From a checkpoint of a small audio captioner.
Model: 11.1M parameters, log mel input, encoder norm layernorm, encoder activation relu, encoder moe soft, encoder num experts 8, encoder layers 12, encoder width 160, decoder width 128, decoder layers 6, decoder norm layernorm, decoder activation silu.
Training: normuon at rate 0.0021, 2800 steps, batches of 64.
Data: trained on synthesised sound scenes: up to three everyday sounds over a background, 26041 training examples.
Rows from block 8 of the audio encoder of a small audio captioner, named by matrix and row number. Rows with one number belong to one neuron. Each number is 128 + 24 x the weight over its row's rms, rounded and kept within 0 to 255. All counts start at 0. Numbers have three digits each.
After each neuron's rows are labels from the 100 clips, of 14976, where the neuron reaches its highest value: "responds to" is what is common among them. Only what is clearly more common there than usual is listed. The data: synthesised sound scenes: up to three everyday sounds over a background.
# fc1: second MLP up (encoder.blocks.8.mlp.fc1.weight, 960x160), inputs 0-79
# fc2: second MLP down (encoder.blocks.8.mlp.fc2.weight, 160x960, transposed), outputs 0-79

fc1.615:135148143101081130102133115153156109163175120136135098104105142133120192149119117112151161138124107096148137137114108126129139114149128120122119115133152097148149139154141153168164172147128102124137103147139124118154140123147109152128153129
fc2.615:147108118115168121138132170121110124101088139135121121125183114132163118133118118164121141135109099132119113105154147118109097162127148105148167099171137107153142152157119143094104127127147138134136188116136127125173107152146125117135120163
responds to: drum roll; first sound: drum roll

fc1.357:120158139135138121114095095143159151145178129113167104075140132130145175109121095140120148148125125136074154129129167080116135148068134141137134122114120127139153142136149098113150151145096172162143129124110109132169134114129201160122124119
fc2.357:119140140138145109154127141125118127112111129115135152123113075144122149117119142118162114144140127094190158084134089165141138107188162147127125130148128129162123125139133163153076117128118105112123126145114115150095156156134127116158113120
responds to: footsteps; first sound: footsteps

fc1.602:133161149132165119104149078103108132168118108134144152138112113085131152116109105122185109156136172145097155167096144072132136093114113085124146129098101151138110153163123135133148143190136099160108131139165143078150103111096158112131134121
fc2.602:118129057149106112171132105152156083104133109149119079139131149113133156180180092147151138110123142113099154139138115140126129145140148146103107131124100146137122078131154106143095151113173148089156162125121139176109140149142152182103138149
responds to: background: none; ball bouncing; first sound: ball bouncing

fc1.77:136139124155107145110132130106096164075129112174109100143100176135102125154155118169146122146063119135108143147116122130132103169154158130117127105162105125114106100120155132140126139138123135128095175151137087108125102131088136116119114099
fc2.77:067075144146096122129144156147126103137110109130106133116117126154124098135111104140114154111136146136123130095115153177156098159080176127130126117106115149130111129093168142169112127106135135134149117102129132157145136132095153144152123126
responds to: doorbell; first sound: doorbell

fc1.652:156075160129118100153127114129132160121161125151151116123143117097140152128126101167179131113121153098091171123093139124119129087124199130136133111152137132167141149168115092132147138158091176164126140123139115123165138098106124161075145118
fc2.652:088152087115139144135132184107126096110135099140160110146112093158122122127125150118125108167139111103083141136135117128139146160136106113132102119138133099130123140147144145091124101159157152124152116145143129159117114161119153077158113127
responds to: footsteps; first sound: footsteps

fc1.362:155125077137182143123134128141156105130158116088119135136129091144154095128099098151156161209154139095124123117135140171155118137150109083151092086162155130148136137140158096132111131160072139178141110123148130083128136144079156105168108104
fc2.362:136142120134112105147098144138171128105095149138104137116125165121118148123191119129099107082135115085132133144103123112106102122106155144115106156103147128118161118126123132144126133105155063114117180138112127150129154147158116135151191150
responds to: drum roll

fc1.511:115166131119132167124143118128101111130114139119144195140117139131119147150134132086137093126101131114187162095090137177151136119124144097120139126152145110111143119136104183157105098150136080149125105130115133113136132117117105155108138139
fc2.511:125159131110123110142121133134142142150140080107187086090121137123131134071117127096116211136128131135094175151121123112152111132164095162140063123129138113133101102121110106170143158151114139074134150082132118162089114133149149113150143108
responds to: siren; howling

fc1.217:074128157109106140104124125149124092110089125128099142115147134145123175170126144141154092121113140124132144118177142128142144091133135084127157107110105140176083120119131118112130131128122113168162155145159123139120109161088108139078063068
fc2.217:185090121104110058166135108186136152130168106117093120149100138125118114112122136135136149158155155144099103100127145141096113138095098130114098138164117118142132124097156146104115145115136091139115104090107128123164183114173107110121164148
responds to: typing

fc1.107:131168126145140150172116127133142166140098113145114112090115090113123150105147150129123182100120120105134149122106094117110117146111161099125149107153138144123103141095145128135124105171136136123145149134076124127150163110124082142137116162
fc2.107:147060106134168107096146128071093072137151108128164161117160134139069172141095128150151112135131148135113152101132175148132173169149160148117131110151137111173120111140105088090085137082112169135154116124138133143126130127122114112146146121
responds to: footsteps; melody; first sound: footsteps

fc1.581:104143087165113131092090161126128073135153106150155110080137144164118111112168121165124140145094109137142120095121120108111135134145124122114141148131147097196151175123119124122140186163110117159121107143125148140104073100098140132135128093
fc2.581:102117092190131065101132135117148126136141172123108129151149146154127138108177123164097133130131128128197127112106153112109153149116173139096111107120131164168157133116116137197101189094141101127135085100120149153129120107104122129138120119
responds to: church bell; first sound: church bell

fc1.266:086124116125114170138100105127142141122134136094153128093086113088167129117087079142162135121143119109182150153085129151134157126102139121105104128135169097099148123121148135113126114139099104127150129096124165118095157100134129127147173151
fc2.266:157140110148147060153182113089138103130118125155128121164168141119138100159110104126174102143105129134090136102141111109113126146156140099109156123151078156155100138114115156149074152140124096157156104123151116124108103099082115121131125120
responds to: drum roll; number of sounds: 3

fc1.560:162140129085128153120145135098093144128138111136159177126145129130094124144139073133124113125095128111157087128123176178159145138113157117109133137125136089092144142144142089165154094112101142173145125164131158138109122094166143132106105114
fc2.560:140144142131126121148107131119144147090142168146119101179109118107149134158139169132088148130151125134125186120143110095100094140164110123173135090135103133148126110102173123139139156131143148119176185118127097117115110098102138109145162127
responds to: helicopter; thin (high-pass)

fc1.632:130128112152118157100164124111135149133172120136144143111105106120146162136173168142146137142135136129167135123090137096147104131131137137159105148139109095140146157117057100114089126135115135139111132116137145121121178129090110093139124115
fc2.632:118120103124133140102098137130125113132105128112116150147127164117090101130126111126123141094141167165128127133125100108166129146150132148150104119133175170135103111131171121129148128103118150111113130158084093142165127136157130130109109078
responds to: meowing; ball bouncing; first sound: meowing

fc1.612:150134118128121101164120100141128131114141105151086139108128152147139126151168117158138148142153173127092169099085123134095128141156100092134154123184121146100135142134131111124130108138067147142096137132110146100128101134165085153122133128
fc2.612:102143141145091144092118116110136155102155149123144124106150155084137079129141083119161143162119140128146154059116171114135127139158136135119143131162129105126138156130105167098095095122118169128146165109185146133130105133130126122114164123
responds to: footsteps; first sound: footsteps; hammering

fc1.166:128122128136148114132140138080132123101157121141173128145092113115140135118141119123143170153104107155109105178151095113091103114130137082113139157117162129107096138089121151147128130147135115147140116109151174114113136150089127146081122147
fc2.166:134131136141146125143100142121114138216134128157107154092155157101110149096116075062103166101124153103135121131128139112127120167148127129144114155116122087147155133125084127119096125131140130111119106156174128190162102115111137119108121109
responds to: siren; first sound: siren

fc1.349:098145119125160133109129147149116121161153118160163133155116131116135127140105115110132130163137094111116157074118134165117156143124156118106120142135164139113155170116171105111143189171119111161105088046105157151153127066146109118129157116
fc2.349:114110124122140127122073100107052136116090123129182144129140117142128117129170170141136110129119120132135089132130115130154104155180126122092129145124114109154108157150117124149130132128109138146121178106139139114105133127153140130168153073
responds to: helicopter

fc1.754:101147113133184150137136117100123132152089110127155150079113132138156143128100137136122144113179140125107135156128159139078168144175145118117143169160112137096119115103114114105150110115097130135157076092124112103103088106141096118118137167
fc2.754:147145154126127111089143103170136127125127124169117169114091096124183118113097073132151118116144159094136116094138144128104163112102162156068158104098062161125093126097140128157153147131112115142111113119115142140118152109124085107151096105
responds to: whoosh; first sound: whoosh

fc1.590:125157136133141122157170079119128128113103092126147134097145170121082111165113148165099112120157142098098104144136128147132194132165147084113094171163109137092127127135090151160129126122121068153132127153128134138158136096138089162143094104
fc2.590:125125139175123115159165112132091172128128132161143161102157114150127161131157127102087091150158148082092107134203155078122146143161139110094156130100084138111134096130101119135141131136095129177138101114100128125151128120094088131148124144
responds to: whoosh; first sound: whoosh

fc1.224:123128143123124136128091097118147102134131112151117068139113155150178080143138109115162167116123134163166101129115116113137131129113125138150069153131134133103161150143115119116126186108108134124137120108131151117140100132153135144138150106
fc2.224:155124120137133125113144113142154128083159136104123145136125157093096116110130094116121134146106158102150151113124121115136094137133134117134119153094174166084114121112097155144105118098113155120162139149135137149102113165103168182138168120
responds to: stream; beeping

fc1.512:118147096120127128124124134111103122134111108129196167196118109100112113139122115145099132151135123139081150158111132124113177128160113121132132149102120130155145161126145109137156150159078172162164137072132122157158099072152146103112117087
fc2.512:123135141112109126136097129162100144097208125141124110084111141133158108124164138132130108120126148126154124094100139144129106150165121153177113136123124096118152178089165116127113119168111129137112147116112091142109121066140134106114148117
responds to: helicopter

fc1.444:144133126104124167121160085157111149110121081117112125113126112118088102133175154130122134134110144135125182112102126084131100132138118148143111141114124145179117167117096105119112157143080104147076122131115124114097072100104147076129092119
fc2.444:116150159143173116126136129140176113145146094130131156130132136131165109134121152100116138100139142115185081128114133098158147103120135117118105118149124117093169104149088195129128081148120151106143146126151155149166113098156146144133130121
responds to: clock ticking; car horn

fc1.2:170098180142091113122091166152113106152171113114168116133147117124144130130104104113115163117143131078132131150130139123105085111146115151111140136138085142123157119145123126123132122104109163149125146138072133147160126127141140135098114106
fc2.2:107171098133129097125139149141110099142116137130129124092106104126111092090175101155153106145140123125123139106136133145104131120101139157150059107141144118125124103118126138126122132093125089092134118120126130122122167155124129136153147123
responds to: water drop; first sound: water drop

fc1.139:122122127159096134129100140154138119141121082192107098137129160111138113110100155156119174122118125130081117139092104103099122136145111109205154095121123075105134111088157128134130158088121140142116146138099170100130140118152122155148129148
fc2.139:113131155099149136132136171158136114159154144147142116089138154086109090152120134127114103136087079104149106101122148137087087142111132113100133107154147137139135107167093160172106120133128095109147151120137102144134108149099146092141127119
responds to: drum roll; first sound: drum roll

fc1.318:156109159117128120123103106088178116131151135133123086177152143134159155123144151143139140158100133160133096082109098150124154088113124094138124181112156138123092125118166108126100099142106107102096146116147145117133137118126179119154115129
fc2.318:121139154133193161116143112098118174116118166089099146104142147132142109098111083102107130129131131114143164111125125159107150127165136115123098115140143112117108122106130102150107150107116101141129119126139193100181111104150137118122159157
responds to: beeping; first sound: beeping

fc1.552:141142124106074129103111100160130145142133131129119143116096115112105135118133128139136142122174132111129123156125140111146092119194154147133117127121147127115131106067103112117140131162165122091119154121164150138144155100150097119132160108
fc2.552:126102126134149106119138150128115101152146077143135095112129108165158129130117149091118141145130123111137124142152165129148143106095113127167143124142161140117174153148158141131120164131113111147147101138127147112157121149124106189113106137
responds to: background: none; crying baby; thin (high-pass); first sound: crying baby

fc1.739:145129161108181112107121123135151110147138188117170163159106117114148136130118136084180130111145097109088123123104132144123142159169123114144177156134122098154126119155131161123124102131122136163143092136136088081093124127095103137155108122
fc2.739:116125099131118163101107082143132165120094154134134133184159187174129173152119150125128112148140114121153152123165144104111159145116123138145087139085104165136161079119104134138117152121118113099153129141129127088112134116164105136145158132
responds to: meowing; first sound: meowing

fc1.483:171126172161127137126108126108132127116126129128105100099101136087128152114152145111147188123130156101130097163134163195132126143131103091146130127114115120161149155112115129090145135132109120143107057127100152135156105162169121110132155111
fc2.483:145126113135133134128097143132086103118150101117125116119098158082117138095153079155117146102133124131115131158168097152157120113080112132158104142082099178113143122161110165119150137111134096146083177141152137111121126150134130159143147161
responds to: water drop; first sound: water drop

fc1.253:144170118178121132118137134161176100105137081149146097123129170155122132131148151133138082154074151179133127114107089111131094130123123101098145110097138126135182182120167120094130092150167109126142129088117100094158108115107151122129159109
fc2.253:131106123112174140127126157116071139192123170130114135122147129118134142114144138129108127108166102099187154131106156113117169131106155146096148135140118148148123138145125084181106174084126094140115103168136118149096091125112114098144111095
responds to: church bell; explosion; first sound: church bell

fc1.267:126092156181071123111131101148165131111091145101099175109142121129126139137115112139159148093104142127110134109123125138131128121153112136081126118110112133116135188093134126103120123118098104172138129125123131099095128115109173091098158161
fc2.267:112159093125120093125105125121130117077193132151103118111091178105110153087183088128120108121177166131153143110167147129093081119135104157101188105118164108113166139153111122088111151135126138112123124126140146134147158121132106135114119092
responds to: church bell; first sound: church bell

fc1.120:142131182178150144129069107122168137133125116056183141112090139126136138152114111104123164129142116093164143123143094179095095129113146113123149167099125122135130097084102130113132137146127140148115098159122107131093121148139150114159137142
fc2.120:137103118128110140126149128134085149143124097124114133129113143178117169091153118152147181091148115113098133099127156077116126138112150118149119136126059139160136142104160095116174121111134122154125146095115137140113125140113111133154108055
responds to: howling; glass breaking

fc1.250:157126124146122141116143125119191129150143086138132130123108148135082081150125096130116164151054134121115152138111133125137165167150133089105184136102133104099126119166161098121141128131129128161138147124164104117130113121142120164098121108
fc2.250:111107133126128117136114109119117136084131173096161138157121116135163158078110137112153092131155160169141112104140129092104119132071141147163104111142126087171103156099124122077105150133136118111191157117103129164156176133107167074140153144
responds to: siren; waves

fc1.365:069145153113112134102134145136183093140129147126084122136103144097161120141102197093151101174181125121128154101117119159136146144140114160112130136138096040117140122131143144129134119092137097103164124159120139146117116127134132145152089151
fc2.365:140143092136160076105145147135119122083141106143149117117128104152116132160168098142132117122098197186130099124130107132149134154099093108099152104120126127115141140138075089133130160154136155163127114133100132078135099166141147091162106143
responds to: meowing; first sound: meowing

fc1.481:094128114074125057135124134109119109162105070160122131120124121091132132132127156114152109132150124163157138118138119143118120139143136150096104122117125128096131101093136127161105111117113116163128181148115126136114126158160065164132121155
fc2.481:084105129131048155156129130155095151131142104146108168101130105126110091118106118143117180153108124114102109123151162118131100144079164132173159097103066123123182142142110147112131140113126131122102110147138166144172115165114141127113137141
responds to: doorbell; knocking; melody

fc1.513:173134124100091118115082103132094092132156103131123112140141125111108081185126138108080114149148159129134114133124080098126120140149122144111138185109084141151158155107108118139158141150129097199131111146180150112153152110134127144152148125
fc2.513:142100110162139108100110148165125148107078139127142129137135120117130075154137148133110099151124112090110146094134152148135151142148054125143125124083144109118137160105136095135139150157108131163145113098124105128158126120160123073120146094
responds to: helicopter

fc1.439:170144149121125117129123132105091114163169122146152134161105125132121122109115169093195138088108113144102133146197118122156153140177133139140130110118070079141120092124117156103116120149112140125155159164152086091155107142123097142130085128
fc2.439:092142134150078100050133107175127100149089146135162136126134171158125127186139136134132143122136126103159116121159141139133110160080138139134128126126150115096149097167135149113135117104103091151148116150123104144113141129130103114152149117
responds to: meowing; first sound: meowing

fc1.743:149128159105139125127108143143159099180125135120153111151160121122204154122148159138125127141130147108119119108116110129153162113146127104141147154143170089105110141118119172126096086133136074168107101137122137100091137110111115125128158118
fc2.743:155141117135145131119134140142116118130110179128157140156147146134111097129123080110164132108139102116093133133138066094125115109115104141134112132128119100136152129108121107116143125108127076114132116108138138116142075137150099135135112150
responds to: meowing; beeping

fc1.346:104160167112125152126119116107112155125133092159128115128116133098162180151143120150133150165168087165163144129144139110107100140140167138118112168108127120080119130062137127157113164113128129132119137138101137136083102152129178120138113117
fc2.346:169150119140178136110125158127157135150108141101117179109111115137140120115153148154135126152152123106148128115102144136129144115165138153108165117160116121120118174099124130091131134079095114116137136110123098112147129129070132195096111159
responds to: background: none; number of sounds: 1

fc1.133:110114132129138141152149148093156113153126109146140117137145119123184117139099151141084143096070125159100150121135142122119065148112097145138137131125161097154122154077113088125123117147138132111144133125138178164150108199111120177158113123
fc2.133:125154112121126161150122095136111126118106153102124161095116105103109147130147125123121155189125117109137118119153131094103106153145148105112131147138124144141183111132116125165121146134135167134120126170111115112098119147145160100081105144
responds to: hammering; coin spinning; first sound: hammering

fc1.753:121089131083098181085161168164111147142152114132189128118141067149118172110117128109126116111136135095121130131127131119140107147160134138115143142159175135164106143103083147097141095139128141164164145135102082161118135151131129153124096152
fc2.753:139205106143119107102125071126146151111074146114069117119148184148143131098112138130155139095127134099155112109114105161127175131131149161168115107115117154114149122090147121135075165132155137145123100122138155149139140143132097133120087117
responds to: background: none; laughter

fc1.438:139177129146154107114099125150147139094121091121140117132198108101142128127112130152099102125137157106127129127071107098130141138145105112141112096173122133169112133125103121115138082105111085151117126160073130138082114138135192124165168149
fc2.438:136089128098121107128124113133094137146131123166127141147111178136178103091089137132162140108103087146143102130168134131099113128118140160133116124134117135119132123093110143140092084147099095162114117111146137130144134132086107083122135111
responds to: drum roll; number of sounds: 3

fc1.384:128107141120188155092131100140158131116164108115161156110149109099134073153131142123144094152090134128122132153168140136153183163168115108110118151157098098144129099102151177141106104157142118123169132130104109100094108108156108157145114163
fc2.384:083147114127152087108113144116135100102111115143178136161121108127127104129134120126132123157145115134134131126124122147117132104150127138129107154083109173164137079145122136097146100118105137124066132153106087129141097142141122161107157114
responds to: meowing; muffled (low-pass); first sound: meowing; vacuum cleaner

fc1.664:085087142167104116135149134120138089170122169125126127098114168136150115113118131117110148158117098167086169111121109160144087127123120112151094130124127131164120144102102115124092122133092159142166121111154168097171115158147093151080155098
fc2.664:130196134145101095116110086115122135130128156160113117140187104108161131106128107121106189112072161107127159157151127098128096141142155073152145100115123158121175134132134113124161112098152107128114107136133150136134130153129105122116152142
responds to: hammering; footsteps; first sound: footsteps

fc1.517:147148102129137127143147138136077115150165126172167102139141128121128138117144111135152072130141125117115122127134135159086192164117167117098115132125131153132138096103116147119165086131085081124113108145093155133118118154093106172115101125
fc2.517:122121173127081143133082131163143124093120126109101118097141148130110147102127158157138133154093150112123138110128104090156118126146148108126113113154107087113148180141121115103104134096144138153135155117154113104122147119095105117114152094
responds to: whoosh; first sound: whoosh

fc1.308:154137112140114151156128146113159113170110134111132107121087134154119092119139162127156181172090143140122111173091116139106111116122149123148157102085084133123128138088117122173145124130146138133165119160100118105116121127133125128138136127
fc2.308:144106127100115095111128130131132122101134108099130108112119151085161127132127103127101109118151160128120137135124121173148172122149103110086116144129129123149128145136122175102104114096137142088131140110130139151125103148136159146131139151
responds to: siren; first sound: siren; sawing

fc1.179:141126111139142155118143162082144099140163119133152144153099124146124087085165109119154098116131143085134111127141093125105113130122150100151131156139141119110148123167100156148134146110114153133122117178115116137080147167142140135112132142
fc2.179:151089139144107124141130118149149163148151153153134101090122111094088083151138146147104153119123106155096112088113143125122113149102114111094086117154134145183066167154119142127100080120128140147128185142113138138149153129128131122089133161
responds to: clock ticking

fc1.235:107121120124124111117121154115145083159122113150152163106156151157070112121132126118101102102140133096125148107174145140157115137184146117095106116138132072097154117124150090116197179140126132120138093141155113109098096111164121152131130138
fc2.235:143113113121128141132080107150096128130136115089124122132148078106169151135142170143115168133139100141128104084125070147097125103097093149169115109138148129149108167145170123146101122155134116157120094125141144140159152127129095134133112101
responds to: background: none

fc1.471:161121176128080134116117130111166124127125113163112144124098107136118089163132106163119063089154170095132143123108118142148109109135121152152123114118110160134116138102111080138151167109143108143134128144123162094133155164123071123172103115
fc2.471:094147107140138138119101117113134136141150129115126170139145131105133130111127112078169187138107135106133116166139164136128112113085091115111092144095109142167113097179145138101132138117126158117125151145152156121135143112149122107116132131
responds to: clock ticking

fc1.446:142136129140122176134120140126103155146129101130114129085077131103123125170143163088135133148149104129104157178129136127125145117117154082138100162118174107115144144108126148153071131113106141061181117134088139102140105132125125087113144098
fc2.446:142116101116127132146109118131140076150098182116111118129123092095116123107147085131126160135107132145139108126112119130117148151127156110123131122162142155165144139085072153077158168123094084105166123131100116171117124119123132154134135091
responds to: background: none; number of sounds: 1

fc1.240:092119093149140131101114105146191101123117118115166078077101126123129113106109133138123109125164113141106123136142111111111174122113122153127151122124139109153131172143145109142178115158128118130162149113149150164126107102072113080122097115
fc2.240:162154101142122134139097157130103139137106138131150133159127141163101148085137143128114145131142131142167134141121116120120139117114121120094120092141133207166124113122115142136118129150146164085119071154143127086166119121144149117140122126
responds to: church bell; speech

fc1.114:129092136148094144124136132145128128109164067147179158139152130134118132154115089147113118145120145156131114131152079168099110139108130109110085103129153129145130142167166090108142106146116154128130077159152129152122120120124095100136097153
fc2.114:107117128125119123122100179126105120142101173070118122117104141134119136120111139090143153110122083122082117131123175091147119122131119108141151133153153082127123119159168093128118126164145107087136138122134151156154135087134127118138131101
responds to: stream; coin spinning

fc1.132:091154174083081126106148117128140134173133115098157107110111126081051081098130148147146106113117135085136119163105154134133127171185169107128111146176125107095133138100155136091163134146098103104129099123118140125184139136137157101119144165
fc2.132:150127117136137152095150184124111164075094137117138144122127131134098129104143158122154087127144124111119116103112125153127132157112081145160097109066133142134141115121152125111114135122156106142112152102137095075121100171172110127088179118
responds to: church bell; first sound: church bell

fc1.269:118144087160134166077099115087135066114112147075125086103133141165112142127128123123121147106102142127129113093114119139104135137128121118112166109119137119194150146124107128115137138125104158141105157171103122169162107111097136134151090108
fc2.269:146132083145126083073125131160110140117167106107145110155121163150087153130149145111119139153156121117169138078128173109095170147136143130073118099109141143153139130117130112149094144170149153122156068093144163125163115123130124099145128126
responds to: church bell; first sound: church bell

fc1.516:157123132132110153128113096144089142101144117172096118110143158114136096134170151177141130137108108116114161130123112147123107164186139129116138089155115141107118127087160099144155111139107145118083143159137102146121122108098134112096104119
fc2.516:085066096164162137120184135131074153102138104103082119113104122134106103177115116132115158119175141151131117124129124119166115146106147117123102132086105170187129144136148150160115135122139123165127118101128121140131137130115145129162110138
responds to: doorbell; first sound: doorbell

fc1.582:137122153161111109141128153134148134148146145147148149141129133126144169140152093102150160137111155099148130105110138141088131158143141144130131148103125084124133127106098149115127121136139095150107109115113162097106099122105109113114158128
fc2.582:140120110127171133125119112123121142146127142114134117123121140133154111094150098104099124122149122091121100131186145115120109158159119136155105121147175135153140151145143114108123122129155111119167128128128140096134098107150132125071129105
responds to: siren; first sound: siren

fc1.747:101123132152109102087129120139097144152143111142146138168141113084154126100132111088131131148143116139082126129151112136144147112135102104148109172044107127136114147109112140125107161104135121124116071093091138119142162140174113137129148166
fc2.747:116080198127146129148103170094133120160115138101087105125105141112101108112116121090112136130093130161145127108151167107096100120114142139166119141139149124116121102126110125151138069140135099136137130140135130089104110153099129171106138123
responds to: siren; thunder

fc1.331:122144163111138143121122126085104087169116098139144123129152129107071123177097150136146113129157154183155149153153124128092111118127130146159130128154123121124129123119147131116125093138106116127107141181119156138110155132145139152113120126
fc2.331:109158108140117106134090090133169114162132122161108148137144155114150143152150136131123149122147126114138090106116145117130119128123121132158123093128146121087156162141138089132149164131120124099097125103152136148133117078142101084129135104
responds to: clock ticking

fc1.527:140151124138138159123091094105142125160111141101110154100084149110108157127107186072101154078101142128108115120103107122099150176166130103104114120110138181128144161119113144116129124127147074171151120126127120116154143109097141126148143135
fc2.527:129130089119143090121126131128133090086137143151113116139119115145113149089096095128126158141162137138164142135170159114126137162112102161126097146070169148132123106122143078159074152147128117113089137138142148149104131115145113118121129090
responds to: church bell; first sound: church bell

fc1.55:108130123079167115141093137185109084132146159153136132129120116092122147148126097098159103146144142108127121135134063125101129101091136127119099119155152136127143146138162141124124117111117111162136129174187147161195121111120135130129139140
fc2.55:117088093122097144132120129121104132137089144106123091099138113157126128114139108119116113131118100093137178136136151111137089136119105152115145133150081141151061130133122135111113141135158143138139122117127138172105144167127111141129081155
responds to: typing

fc1.418:163103138153096133120130134156118133204136104092122173137126154122112147129066113131118083147186102105075099108148099127124160137103136098143122139082101146103097144096119170120140101112111095114080138122131094100117148125135163125135132163
fc2.418:146124120082103154147118152140110069137096113110099130110166096093131107119136132115121143143125152141115113085155121088150086135099144159071122130102134133116129170096114092140162154130154129174147121157125162127167121163126128115119103129
responds to: howling; first sound: howling; barking; thunder

fc1.559:149128115134142140126138135140136114109146128175097151147140138113150160125113138112127160145112134126097101144069165092119116134137112154095098108141169155151171138116147122084146116133130107198107121143081143097181117116121171147131151141
fc2.559:087163098091121111153136136113171122167087113111170130111131136163152108124126100153137137140116086102181172175147107153185118128171137084065164159159142102105135134110097096146110117147110149117139135146168089148105129123120132166155148110
responds to: footsteps; clipping; text has "clipped"

fc1.209:082176133127118099125145087123125099119143113111128127152150147164177148128091180159128170118118112165160116091110129102118153090097114134110095126108137131149161154109154097125120109121119132096116164145137167168131093145121120128111113081
fc2.209:145124122141191163120117133085123150137122127123118110137118070131101134131137112128156122138121162128123172105128138132088168152163157116142096173153157111130109127206058139132132117120148117139093153130124149111162137057111137111131114183
responds to: beeping; first sound: beeping

fc1.660:117111154152133129126095108141153131138110108156115151131152136088123157146152109104169140134113152143112115109126147093167111092191097174137122105148139107185088117125123096131115094140090106105114098132153170112145128151115162149115144115
fc2.660:138104093141161138127112101070155100149151111126112106090149123113160117108100162116116088105114089095159134141124091136116167169083154119137137160091148119089148133132178111123112121122143128150143151117100099126126084090151131139124087147
responds to: siren; first sound: siren

fc1.450:155134085140157109119158120146175140118189161117169110122169116140128097111069124122131063140129146094078067102151103142102119114096116099111134122155132138152119119139110161140121092130098080082125181124143107128146112168101094138134115088
fc2.450:099117129083168126136114105137151133162099108127127123096137149091117130116129127161159096118112121127152153097134116134085130110137140112112096171121115114121127145080150125105091103120124122084124162155108124111080151131133113137144102155
responds to: typing

fc1.361:147132115134144151125119138122152142142127140165144124121147114101163126161131118129115103172169096129078098147134157112124136103146134113153133138113131083146154155142102120153159131155131135131109087093137156125121107094121128111137169094
fc2.361:130100108109124163186073116163087128106140137113124160118126139132122123142169162163104135102139163105147157094080145126091122181107124110135136154109142141166175158132130104114129146178101139121116156091140130125144147086147160107121107122
responds to: helicopter

fc1.502:122155124163149121116190123175178111087146155127144167120123099118145161166094099147119112098103119110130091096138116148163101103137094071172105130159160106172117155104099143126116102103104113110111140162195131092111137134109116147099109115
fc2.502:122106134101119134121119111145122124153113131122099120131138185142087126070136139115142136115142184125137142142107156116080153136134080116097114170153113128083152097093172159132104129114112076079163120133117108139137140154088086126123141174
responds to: typing